Weights of a small image captioner.
Training: 10200 steps, batches of 64.
Data: 145000 training examples, 4.5 epochs.
Rows from block 3 of the image encoder of a small image captioner, named by matrix and row number. Rows with one number belong to one neuron. Each number is 200 + 20 x the weight over its row's rms, rounded and kept within 0 to 999. All counts start at 0.
Before each neuron's rows are labels from the 100 images, of 14976, where the neuron reaches its highest value: "place" is the part of the image that holds the peak. Only what is clearly more common there than usual is listed. The data: dead-leaves pictures: piles of overlapping shapes.
# fc1: MLP up (encoder.blocks.3.mlp.fc1.weight, 1152x192), inputs 0-63
# fc2: MLP down (encoder.blocks.3.mlp.fc2.weight, 192x1152, transposed), outputs 0-63

place: top left
fc1.125,186,197,180,189,203,171,208,165,173,216,201,209,197,173,204,202,209,210,213,193,193,190,166,205,205,180,212,202,167,188,196,227,187,243,174,177,227,212,224,192,215,184,174,190,198,206,194,177,235,187,192,244,179,183,205,146,215,179,181,183,200,196,206,166
fc2.125,164,172,208,188,220,217,162,210,232,196,208,221,222,214,183,221,231,253,202,190,198,187,215,208,178,210,175,184,161,192,203,189,193,198,196,199,186,185,190,205,202,171,155,226,217,234,245,181,188,165,194,199,164,193,201,234,225,217,202,199,215,195,223,229

place: centre
fc1.746,222,230,216,176,189,200,192,170,198,196,172,205,224,215,198,224,218,198,174,209,228,205,210,187,199,195,167,201,195,199,236,203,186,244,190,185,205,182,240,213,201,219,198,196,213,200,226,191,210,237,198,169,154,183,209,190,195,211,208,184,213,209,199,156
fc2.746,168,162,199,177,214,226,200,209,220,222,205,206,183,197,172,220,188,198,203,202,244,204,176,174,185,210,172,198,179,165,196,199,214,193,193,203,190,200,212,198,215,172,206,211,174,205,203,214,186,159,202,214,229,176,195,191,206,194,195,190,206,205,241,194

place: bottom right
fc1.423,220,199,234,200,171,216,183,193,197,190,204,193,270,206,210,200,231,207,184,188,187,211,213,178,192,209,228,200,182,200,192,180,195,225,205,189,242,212,195,186,215,204,165,180,220,182,191,175,213,222,179,244,198,243,208,142,192,214,190,180,180,145,208,239
fc2.423,197,197,179,200,228,215,155,183,254,205,215,207,180,191,156,238,215,213,206,188,225,201,200,212,179,213,193,202,166,160,173,177,202,187,195,191,190,179,183,203,198,195,183,210,204,235,219,190,177,162,173,179,210,151,203,232,190,196,207,202,257,212,216,217

place: top left; middle left
fc1.649,182,197,186,204,164,162,226,206,193,211,208,218,214,202,226,177,188,198,212,210,185,191,204,219,200,213,192,203,182,204,211,233,184,226,213,186,213,205,191,200,215,191,156,212,216,184,172,165,243,188,193,236,171,159,201,169,223,157,153,211,205,215,185,192
fc2.649,167,188,215,205,227,207,150,212,232,206,218,219,211,208,175,239,216,256,204,184,213,192,185,206,191,192,185,173,164,205,188,190,196,206,189,181,205,175,197,213,206,201,174,212,200,225,247,174,192,172,189,198,170,216,191,227,245,207,200,198,198,204,195,245

place: bottom left; top left
fc1.507,205,191,202,227,207,203,202,237,214,178,208,189,206,193,229,210,183,174,195,209,209,201,198,187,204,206,169,164,216,214,214,172,224,187,214,195,180,209,173,198,201,236,194,209,206,189,199,217,214,209,172,181,202,178,229,239,178,195,201,218,182,246,174,221
fc2.507,198,213,181,223,246,191,164,187,249,209,193,191,214,171,216,228,165,181,202,228,233,204,183,193,229,216,191,179,172,131,205,183,180,212,206,199,211,218,196,213,209,203,221,199,199,206,235,196,194,206,172,203,228,186,205,205,187,182,212,190,237,173,196,185

place: bottom left; top left
fc1.35,191,196,176,181,183,179,203,204,185,232,212,178,217,209,211,191,200,210,178,162,217,213,175,182,184,174,202,197,204,185,194,218,204,216,201,213,202,205,224,196,231,183,179,198,190,225,197,179,224,204,196,178,205,171,203,156,220,198,160,151,197,206,201,218
fc2.35,148,167,224,196,201,232,150,217,241,208,206,215,204,206,166,219,215,238,196,187,193,186,214,206,187,234,189,177,165,172,219,174,191,213,196,202,182,174,181,201,200,196,177,194,209,234,235,168,177,183,196,203,170,209,201,221,221,208,206,213,229,196,210,240

place: top centre; bottom centre
fc1.184,215,210,211,182,162,179,179,172,194,180,191,203,231,217,176,167,186,184,194,224,226,210,213,167,224,205,158,211,198,207,206,210,191,183,208,220,212,188,207,203,215,146,199,209,177,212,236,193,196,217,188,189,174,144,203,184,206,208,198,194,230,208,196,179
fc2.184,172,203,195,209,202,212,239,213,237,224,220,181,153,191,212,191,141,220,173,214,188,192,192,203,170,183,161,162,200,204,207,199,211,199,216,183,215,200,192,208,198,216,210,220,226,223,210,153,208,201,215,199,197,233,182,216,223,221,200,232,177,170,187,197

place: bottom centre
fc1.153,205,191,203,214,196,214,197,219,244,197,198,221,267,193,184,176,209,204,194,229,212,230,220,180,201,199,240,172,217,209,191,220,233,218,172,198,239,182,206,228,183,233,218,195,218,173,212,200,212,226,192,213,221,203,201,188,199,209,235,166,223,179,230,208
fc2.153,200,171,207,205,233,196,236,180,214,243,191,217,185,194,189,205,187,219,163,204,172,184,169,183,180,194,194,177,195,170,206,179,176,165,199,214,206,180,192,188,190,202,206,205,204,197,211,182,217,194,177,174,225,194,192,178,212,190,208,213,230,225,221,199

place: bottom centre; middle right
fc1.273,212,186,185,219,214,185,188,168,210,184,167,178,224,188,189,260,209,248,212,222,240,179,215,227,211,216,173,215,180,190,210,202,204,216,172,184,211,199,218,175,218,204,175,203,211,190,164,219,161,193,229,190,179,219,187,185,208,211,205,193,220,185,216,183
fc2.273,176,203,203,193,241,202,134,186,217,197,211,219,199,175,212,178,201,224,206,221,223,193,211,218,213,222,192,191,160,205,196,203,200,191,195,176,210,202,227,199,189,223,177,210,249,215,239,185,193,187,211,159,196,170,197,236,210,223,187,181,221,217,213,170

place: bottom left
fc1.571,202,214,200,206,194,193,187,211,192,184,219,210,218,182,220,222,167,190,189,217,183,212,207,191,204,211,171,177,189,201,200,184,205,211,200,189,198,235,171,193,179,211,223,228,212,171,154,211,187,209,168,159,192,211,237,235,180,188,205,192,193,234,190,224
fc2.571,203,226,181,225,236,198,176,181,254,190,196,195,202,181,224,226,170,168,189,215,237,189,194,192,214,206,180,181,159,143,204,187,193,209,221,178,206,215,178,202,208,197,215,201,189,213,252,203,210,207,199,214,236,180,208,200,186,182,219,185,213,156,203,181

place: middle left
fc1.512,191,184,170,180,184,202,202,206,185,234,206,162,232,206,208,205,235,213,180,170,203,197,172,200,204,175,203,210,198,179,209,189,204,214,207,211,209,214,244,183,221,202,196,175,200,225,205,184,200,202,189,199,194,203,203,172,196,206,150,165,169,184,223,203
fc2.512,173,168,228,190,195,229,157,221,244,211,200,207,207,199,168,226,218,228,202,190,198,183,228,206,185,227,189,183,166,175,216,165,187,207,188,215,194,181,188,205,196,178,169,190,207,240,224,176,173,179,200,210,176,193,207,219,220,210,219,213,240,197,218,241

place: middle left; top centre
fc1.454,218,215,212,169,216,193,202,212,199,203,185,198,216,194,184,215,231,229,180,172,188,203,196,203,200,195,206,209,172,197,183,191,190,233,210,199,225,183,197,173,225,178,199,188,184,228,218,208,215,202,221,186,209,193,199,159,219,221,182,195,204,168,231,223
fc2.454,155,182,202,203,217,252,162,208,243,201,207,206,205,204,165,211,205,237,188,192,195,178,220,189,187,221,180,190,155,175,207,167,208,198,188,206,182,180,183,200,205,171,166,211,214,244,237,176,167,191,194,182,170,212,209,219,224,201,231,209,225,202,211,240

place: bottom left
fc1.115,187,188,179,220,195,202,211,194,213,196,168,175,193,226,201,211,199,217,197,160,228,195,179,190,206,192,207,215,199,174,206,184,198,199,191,222,169,186,228,219,232,196,181,164,193,230,227,208,191,205,204,224,214,252,170,169,210,184,200,139,212,195,219,198
fc2.115,159,170,230,187,203,229,162,214,234,220,218,216,212,194,172,224,212,226,205,181,212,200,193,209,194,226,190,185,193,166,221,156,198,188,191,201,200,183,209,213,195,175,188,197,220,223,223,176,183,206,184,181,187,179,210,215,196,212,210,201,246,199,205,237

place: bottom left
fc1.371,197,178,229,216,220,216,210,222,227,210,182,203,192,160,235,206,191,197,221,193,206,207,205,198,201,204,199,186,195,218,170,145,210,192,175,218,220,186,164,237,194,204,202,192,221,194,200,204,178,206,196,180,196,236,199,221,215,186,180,226,215,218,203,216
fc2.371,216,206,161,231,211,198,184,182,254,181,206,198,207,191,209,229,163,189,204,197,243,199,187,209,216,200,180,177,168,133,216,192,198,213,237,184,230,205,196,196,199,190,219,205,182,208,243,198,220,218,206,200,221,178,218,207,207,176,221,176,220,181,199,179

place: top centre; bottom centre
fc1.523,228,175,203,223,142,173,226,152,236,184,192,177,174,204,196,216,207,205,249,184,182,213,189,212,233,183,182,176,202,211,196,186,211,215,228,207,203,203,215,215,229,188,214,173,190,220,178,199,239,195,187,187,217,152,192,192,183,220,217,202,219,195,219,199
fc2.523,149,207,218,241,224,206,185,237,240,219,196,192,204,209,220,216,183,226,157,229,205,183,225,179,178,196,203,179,180,188,204,200,191,206,218,187,233,169,186,180,187,203,173,225,195,196,224,195,210,193,221,175,180,235,218,199,209,175,185,206,179,172,181,209

place: top right
fc1.147,212,210,183,191,202,229,208,183,212,185,193,211,208,164,182,168,200,166,201,198,168,218,225,185,205,174,169,198,202,185,156,239,195,211,153,188,191,221,186,194,171,199,211,204,184,196,221,169,209,214,209,183,196,147,187,223,203,230,195,197,174,237,190,187
fc2.147,208,194,205,201,209,224,197,212,245,206,216,190,190,199,212,193,185,199,223,177,208,178,200,210,184,208,172,164,152,202,231,163,234,205,218,165,214,189,187,193,200,165,174,184,201,197,240,188,190,199,243,197,197,216,213,197,205,242,219,211,203,154,231,218

place: bottom centre
fc1.487,194,199,169,244,197,204,173,189,198,213,208,184,213,197,193,236,190,186,179,205,217,230,214,180,194,206,185,203,186,172,211,201,196,202,195,191,222,232,189,224,207,175,201,225,233,213,221,182,175,210,225,179,180,190,182,217,191,197,175,157,214,226,195,176
fc2.487,172,182,186,216,223,200,201,205,245,208,198,210,194,210,213,202,206,235,181,194,203,174,204,209,160,209,190,167,156,199,184,156,234,177,197,200,206,194,214,190,156,180,193,218,220,197,227,157,222,202,222,201,207,196,204,214,241,179,192,158,179,176,198,209

place: bottom left
fc1.557,208,205,221,194,205,210,200,214,218,202,179,209,188,185,217,222,198,191,195,198,195,215,201,190,196,183,223,186,193,217,178,160,184,187,193,225,201,199,171,194,195,173,212,207,224,186,192,204,155,212,160,154,204,218,222,241,226,189,156,208,237,211,208,231
fc2.557,222,211,168,232,210,195,196,195,254,188,204,192,192,184,223,222,165,194,213,199,246,199,196,215,210,208,177,192,165,148,218,194,201,212,233,187,236,206,192,208,201,186,220,202,180,212,252,207,228,215,216,207,223,178,205,205,214,188,230,176,206,176,210,182

place: bottom right
fc1.237,230,214,165,211,174,212,178,206,197,196,178,200,246,180,174,215,210,205,206,195,228,212,243,190,219,231,207,200,182,188,219,201,242,189,199,218,241,243,210,206,211,185,189,188,204,206,224,173,198,216,208,166,178,192,189,195,216,215,199,154,214,214,205,198
fc2.237,165,160,195,247,237,187,213,201,226,209,199,183,197,198,176,205,178,226,221,196,202,212,200,227,172,180,178,208,204,169,217,243,228,236,184,193,192,206,184,212,192,201,208,223,198,208,216,189,215,168,216,169,208,236,188,220,229,212,221,218,167,206,196,210

place: top right
fc1.61,191,221,182,218,191,209,186,186,224,172,175,175,211,206,188,181,198,202,167,231,160,202,183,177,257,209,221,230,181,201,166,228,160,224,190,211,202,192,197,206,184,162,203,235,212,197,169,201,218,210,193,187,174,180,171,203,225,178,184,182,195,203,204,182
fc2.61,179,213,190,212,178,206,228,220,252,207,203,192,191,199,213,214,169,211,187,185,206,191,204,201,198,182,180,171,169,213,245,158,211,180,214,163,235,184,196,204,203,184,176,212,218,196,230,170,203,200,200,194,193,208,193,214,242,209,192,202,177,154,203,206

place: bottom right; top left
fc1.567,194,171,210,220,204,206,203,246,196,187,223,218,204,207,232,202,187,177,189,222,207,208,193,185,199,235,154,177,222,201,222,206,210,198,214,181,201,253,176,186,197,252,175,202,214,219,204,203,204,223,196,170,216,187,235,235,175,228,232,208,184,235,190,209
fc2.567,196,214,200,225,261,210,175,171,238,194,201,194,216,173,199,225,173,172,190,239,222,191,191,195,219,200,186,160,179,150,217,174,182,204,212,196,206,197,204,237,217,222,208,196,202,203,228,192,198,196,162,206,226,194,197,202,179,169,212,214,229,169,194,180

place: top left
fc1.546,190,204,190,214,211,160,164,221,192,200,185,220,199,224,216,237,206,226,177,204,237,188,189,173,198,236,191,199,206,207,174,201,221,192,208,155,189,205,184,223,241,220,219,200,216,198,163,190,224,240,185,213,210,145,202,212,192,204,192,203,185,223,190,194
fc2.546,201,206,210,217,271,209,162,179,224,215,216,184,191,179,241,213,185,196,215,216,190,167,194,192,239,216,192,184,173,179,235,170,182,202,211,208,203,201,195,205,220,211,191,188,211,198,227,199,191,198,167,175,196,224,217,187,184,202,217,215,225,190,194,196

place: centre
fc1.325,199,179,202,197,195,202,190,203,211,181,174,204,189,175,197,202,225,214,210,181,229,200,177,223,193,225,198,173,170,183,227,229,228,217,215,208,194,208,187,230,193,217,184,170,175,189,212,190,171,169,195,205,207,182,188,203,154,198,213,209,260,177,182,195
fc2.325,231,192,188,201,232,221,170,216,229,216,183,217,215,170,203,208,166,219,191,246,219,177,202,187,202,189,215,223,162,186,214,167,182,203,179,184,207,184,227,223,197,207,209,198,197,205,214,223,197,192,169,203,183,170,178,208,176,230,203,194,196,230,200,178

place: centre
fc1.290,218,228,206,175,211,215,210,209,199,211,191,193,211,178,198,165,191,188,186,221,189,220,247,184,237,183,216,200,199,201,190,227,146,211,186,211,200,175,192,183,161,184,197,211,221,182,165,221,193,211,198,201,182,179,238,216,220,191,178,187,179,150,207,217
fc2.290,208,229,164,235,209,196,191,190,256,203,213,198,192,208,194,224,176,170,213,183,223,165,196,197,208,180,188,208,159,166,222,192,214,218,217,187,230,196,191,201,191,195,231,213,189,207,234,202,241,222,213,204,221,194,186,214,194,194,215,174,199,148,217,197

place: top left; bottom left
fc1.249,189,242,211,226,210,188,174,224,191,175,194,210,215,206,208,211,201,204,189,207,201,200,192,176,221,208,172,176,193,211,198,153,218,189,192,175,175,223,174,193,200,195,221,202,204,186,173,202,188,209,169,185,206,189,212,222,185,186,189,198,169,246,203,243
fc2.249,204,217,178,216,256,197,167,182,244,200,199,185,206,174,228,229,174,181,195,232,229,199,188,186,230,212,178,187,160,138,205,190,185,205,203,197,212,209,184,209,197,198,218,194,202,202,235,201,193,215,175,202,224,183,198,205,181,178,223,193,224,169,192,191

place: bottom left
fc1.359,195,168,217,224,197,206,208,228,218,175,211,213,191,175,223,201,187,166,193,215,198,217,182,193,202,203,176,149,196,224,176,190,217,190,193,191,217,224,159,210,172,206,185,195,222,190,202,220,175,214,203,208,183,237,214,232,160,192,207,205,202,232,195,192
fc2.359,213,210,176,231,233,193,173,185,255,188,203,199,211,173,219,224,156,178,206,206,237,197,187,195,210,199,173,188,176,136,200,180,202,202,232,189,223,203,198,206,202,191,223,201,186,205,243,205,222,212,198,195,238,174,212,206,195,174,213,182,222,178,200,178

place: top right
fc1.197,198,214,167,199,194,246,197,180,217,173,185,195,223,185,197,188,187,198,200,169,188,217,229,223,169,194,232,190,230,188,169,252,202,248,173,204,207,189,188,213,179,215,199,198,176,198,210,173,209,209,161,214,184,164,175,191,170,222,222,193,187,179,193,182
fc2.197,213,177,186,203,226,259,213,230,254,203,182,205,183,190,204,187,196,180,211,217,198,177,178,187,186,185,160,189,149,217,200,182,241,225,222,176,204,198,184,203,197,142,190,201,211,209,230,197,170,173,224,214,207,203,216,190,209,214,219,207,227,159,218,210

place: bottom centre
fc1.232,203,192,225,200,188,182,214,199,237,187,201,180,201,219,186,187,194,187,226,225,226,185,189,210,196,204,183,178,203,205,204,219,193,220,179,153,231,141,218,249,221,222,191,197,207,214,193,232,203,233,180,250,188,207,186,221,184,215,190,206,185,163,205,203
fc2.232,188,178,238,175,229,237,173,210,222,221,176,193,216,179,225,236,176,216,193,209,209,203,207,186,198,179,190,179,155,168,204,182,198,185,187,201,221,220,215,158,209,176,202,231,197,218,220,173,203,226,207,181,174,189,196,197,218,218,204,216,233,257,208,209

place: top centre; bottom centre
fc1.259,229,161,226,227,201,191,163,168,199,214,190,212,186,162,196,230,194,210,209,194,222,240,231,210,220,180,224,183,215,196,197,187,189,224,207,167,213,185,188,230,169,212,186,195,190,203,223,163,196,203,201,190,184,175,198,170,224,237,160,208,245,200,206,202
fc2.259,174,203,173,195,233,212,202,221,236,207,214,204,209,226,199,207,198,220,198,228,198,176,179,165,196,202,209,199,132,152,190,218,197,183,213,195,176,181,184,189,207,192,199,210,209,210,236,214,210,210,204,167,220,242,212,216,225,198,187,184,216,178,185,212

place: bottom right
fc1.594,187,146,228,240,202,203,194,232,216,196,187,192,194,193,242,211,224,188,200,208,217,199,153,186,206,229,167,166,197,230,185,173,215,193,206,173,203,223,190,220,210,210,189,192,215,202,189,203,202,209,197,200,204,192,211,238,182,212,191,203,181,247,183,198
fc2.594,202,219,182,212,243,201,159,174,255,194,199,196,211,165,214,238,167,179,201,214,222,203,186,186,218,214,179,177,173,133,195,179,192,194,211,195,208,216,192,211,206,197,211,196,201,200,241,200,209,199,186,192,234,179,207,193,187,174,220,186,233,184,192,188

place: top centre; bottom left
fc1.296,201,185,194,197,237,239,167,206,206,195,164,206,214,173,163,203,223,207,192,211,212,194,184,213,169,223,212,198,177,179,181,196,222,196,223,202,184,170,154,189,202,200,194,155,189,196,200,196,178,204,186,203,190,204,186,197,159,227,207,210,199,187,226,176
fc2.296,236,220,183,205,236,219,172,182,234,223,180,200,227,181,216,221,193,186,187,209,207,177,196,201,213,179,202,195,161,182,248,173,166,206,197,200,177,194,215,220,199,213,223,206,218,216,247,230,205,169,206,185,188,151,197,213,193,219,193,190,226,214,171,178

place: bottom left; bottom right
fc1.752,184,166,206,216,216,189,218,228,216,181,192,200,205,169,215,223,183,195,182,200,219,193,182,186,195,203,151,179,199,222,187,169,205,183,213,204,210,231,189,196,195,211,196,197,203,198,192,218,177,208,180,187,187,237,207,226,194,214,201,204,233,245,199,190
fc2.752,205,217,176,220,229,190,171,179,262,189,197,196,205,183,210,225,166,183,203,213,239,201,194,207,209,204,187,180,179,135,213,179,193,212,226,188,225,203,188,217,204,197,215,206,193,216,253,192,218,204,196,198,229,168,205,195,195,171,215,184,217,170,193,180

place: top left
fc1.13,179,215,178,174,174,171,222,191,206,202,199,190,205,179,207,217,194,210,220,198,198,180,181,203,217,177,195,200,174,192,186,225,157,232,189,198,208,208,247,170,219,192,164,199,199,195,221,171,230,201,213,230,207,155,195,169,203,195,169,171,207,210,178,191
fc2.13,160,171,207,197,225,226,146,200,237,211,222,224,221,206,178,217,225,240,199,206,201,193,201,224,176,214,168,173,163,188,209,194,190,208,199,192,181,182,160,209,205,181,157,214,207,236,235,175,183,175,199,191,159,212,185,240,222,231,216,210,218,193,216,248

place: middle left
fc1.669,205,210,206,229,235,227,154,216,213,217,179,193,187,175,163,206,227,191,193,208,210,206,202,191,173,229,224,186,209,203,180,182,229,207,212,189,196,170,216,191,222,212,212,177,177,176,222,205,221,203,190,200,202,219,221,206,189,203,230,228,218,205,230,170
fc2.669,205,186,193,188,215,205,159,210,232,209,186,208,205,177,203,206,175,181,194,216,223,155,189,209,179,188,191,190,166,193,217,202,194,214,217,214,222,200,187,233,202,196,223,185,209,213,247,222,208,167,178,194,203,146,197,210,216,200,202,191,229,208,188,177

place: bottom right
fc1.299,206,195,210,250,217,229,163,224,206,208,183,188,188,172,193,215,224,163,200,172,219,176,187,212,171,203,198,191,198,209,196,186,227,184,212,191,208,188,241,186,210,202,200,190,165,199,238,204,211,169,206,224,222,208,197,201,209,200,237,231,213,184,203,189
fc2.299,206,178,190,208,209,203,156,201,220,204,191,221,203,185,219,215,177,201,206,202,221,174,193,204,200,202,208,199,187,182,203,194,213,201,224,189,215,189,206,226,193,191,226,191,214,217,232,208,206,185,179,185,192,154,196,215,219,213,208,182,226,233,196,184

place: middle right
fc1.675,204,165,221,224,160,188,193,199,184,181,207,175,220,222,199,179,198,199,206,201,191,208,212,180,198,193,164,209,191,172,229,224,207,196,210,169,257,194,202,224,230,224,152,211,193,212,212,163,217,184,189,229,189,190,226,179,195,191,185,186,200,179,151,206
fc2.675,186,190,197,189,230,237,149,244,241,212,201,203,178,149,201,230,208,194,199,210,176,203,176,230,205,230,225,203,215,177,211,181,197,186,213,218,207,178,213,201,184,163,227,191,190,229,232,192,217,169,180,234,167,197,205,218,216,200,175,220,227,243,187,182

place: middle right
fc1.708,197,186,200,179,185,212,198,186,191,190,192,205,210,154,193,183,207,207,206,189,197,195,235,209,216,192,190,180,190,203,232,218,224,201,214,215,215,193,183,197,196,207,161,172,186,237,211,183,192,199,198,209,195,184,166,182,192,181,212,194,224,203,194,190
fc2.708,209,174,197,199,227,212,224,206,231,212,174,195,217,209,199,204,164,214,199,196,235,190,183,171,192,184,221,221,163,181,218,166,185,200,179,159,233,204,212,205,194,192,219,197,218,161,199,189,183,194,182,173,216,234,220,205,230,188,216,226,235,200,183,193

place: middle right
fc1.280,192,186,183,230,205,197,181,178,197,191,215,197,238,184,222,206,173,187,157,193,182,203,225,178,173,205,202,174,209,218,241,209,208,205,205,183,224,220,205,235,218,216,183,185,166,207,228,196,190,213,173,182,213,174,193,181,225,246,193,151,189,217,201,212
fc2.280,196,188,202,190,272,211,191,196,236,200,192,241,181,207,193,180,199,199,195,204,206,158,171,208,206,197,178,193,181,149,203,196,223,174,208,221,205,186,214,208,185,198,182,196,240,206,191,162,223,148,183,174,215,219,197,188,205,199,192,215,191,212,205,203

place: top right
fc1.315,188,216,188,220,204,221,216,193,210,211,200,218,232,181,189,165,216,198,210,212,152,211,231,190,193,174,191,186,185,188,197,251,202,224,159,206,199,196,178,191,172,172,196,183,187,198,189,190,204,213,197,172,186,164,177,213,199,229,181,186,198,220,207,190
fc2.315,210,198,191,209,224,248,199,198,257,223,224,206,191,183,227,186,175,186,219,170,217,168,194,210,185,211,166,170,151,190,229,196,216,208,218,160,200,184,171,200,187,160,179,193,202,181,235,192,192,200,234,202,207,209,202,184,209,237,206,207,200,159,225,209

place: bottom centre; top left
fc1.163,219,201,203,214,203,198,161,190,210,200,198,160,238,217,194,173,201,203,193,184,175,256,232,207,215,211,203,176,202,172,198,224,218,213,183,181,220,194,255,209,205,210,195,179,193,227,216,166,221,229,202,208,178,244,194,192,204,214,206,167,230,199,207,190
fc2.163,187,183,203,208,221,200,198,194,222,242,188,181,159,185,194,204,194,217,196,220,217,201,212,221,166,216,227,205,187,183,199,189,213,200,208,214,225,194,181,160,202,198,189,194,217,216,211,203,216,160,177,151,216,166,203,194,216,182,215,207,210,201,174,201

place: top right
fc1.493,232,161,234,182,187,166,190,202,199,197,201,180,241,219,228,195,186,180,190,231,200,208,186,199,215,187,186,182,178,263,208,202,204,226,223,177,217,191,208,209,209,222,188,224,236,216,176,178,204,202,167,191,230,151,192,167,196,179,185,205,205,167,203,181
fc2.493,185,183,187,203,249,210,176,190,247,216,197,199,180,177,205,212,216,213,184,205,206,187,181,194,198,216,228,221,199,142,223,193,189,200,187,196,185,182,209,173,202,186,189,180,207,219,243,203,183,189,163,172,196,210,209,223,200,214,192,180,232,231,206,179

place: bottom right
fc1.552,218,180,209,189,193,222,195,244,212,185,182,224,206,196,208,190,168,169,183,190,169,206,181,176,183,224,176,196,225,233,202,196,194,177,194,202,210,211,167,215,203,216,165,212,222,192,212,189,189,188,203,166,217,213,214,237,197,221,203,195,184,243,210,190
fc2.552,211,196,182,226,218,188,199,194,262,192,204,191,184,184,197,222,158,183,204,197,239,188,186,214,195,188,179,177,169,166,207,184,211,209,244,179,243,189,195,205,200,195,219,186,177,214,247,203,227,195,206,202,214,173,200,197,223,183,212,194,209,178,194,174

place: middle left
fc1.721,227,186,212,178,183,170,225,212,193,204,175,171,207,174,222,186,192,186,211,208,188,192,180,193,176,180,187,171,194,185,194,242,242,209,203,201,205,222,214,199,236,196,213,189,188,227,195,193,194,203,173,214,221,154,210,177,199,210,207,154,207,210,189,215
fc2.721,147,206,209,191,203,232,143,219,236,226,211,222,207,217,184,221,211,239,187,202,212,180,199,209,193,226,181,176,165,188,210,153,187,217,189,207,181,170,171,198,208,192,169,183,195,236,237,171,194,180,203,211,174,244,212,213,214,187,201,226,209,202,225,240

place: top centre
fc1.499,190,219,219,202,220,220,183,186,228,196,208,190,231,179,195,207,184,224,180,253,199,211,215,196,202,207,181,214,166,198,216,175,221,209,188,198,212,162,194,212,211,204,192,216,235,172,196,167,176,221,221,213,184,193,178,170,203,193,215,162,207,158,187,171
fc2.499,196,195,185,211,244,214,199,190,253,206,203,223,193,175,187,241,188,201,200,219,244,186,213,187,213,205,202,181,157,202,187,215,207,171,186,190,218,163,228,218,172,198,157,201,228,207,228,182,226,155,186,170,201,173,209,226,219,174,179,196,216,234,213,231

place: top centre
fc1.12,195,199,196,230,197,203,194,215,191,173,212,196,209,209,216,217,193,214,214,214,206,194,195,240,252,220,199,213,159,192,201,207,228,229,189,186,192,180,188,219,185,161,164,242,219,179,167,205,220,192,190,219,190,170,206,201,177,192,172,183,215,199,209,155
fc2.12,175,203,190,202,248,189,157,195,253,206,193,202,219,193,199,236,210,245,186,228,224,185,213,178,196,182,189,180,153,221,200,209,226,215,201,185,210,191,214,194,184,196,168,219,241,214,250,193,184,176,197,192,179,201,209,218,223,203,189,167,199,178,209,220

place: bottom centre
fc1.658,196,191,176,194,200,209,181,199,219,188,194,163,212,182,171,220,169,217,169,194,202,212,245,186,229,220,222,187,214,177,196,195,205,201,213,199,214,188,206,178,175,155,195,184,175,206,166,168,198,217,190,196,182,221,218,203,229,198,187,204,228,170,203,217
fc2.658,212,185,226,237,213,202,207,208,216,204,216,189,209,212,214,217,180,200,180,193,227,172,170,170,215,196,178,186,204,229,196,173,211,184,167,182,195,183,199,199,216,203,210,216,200,217,233,183,189,203,222,172,201,167,194,192,190,196,188,225,179,199,215,223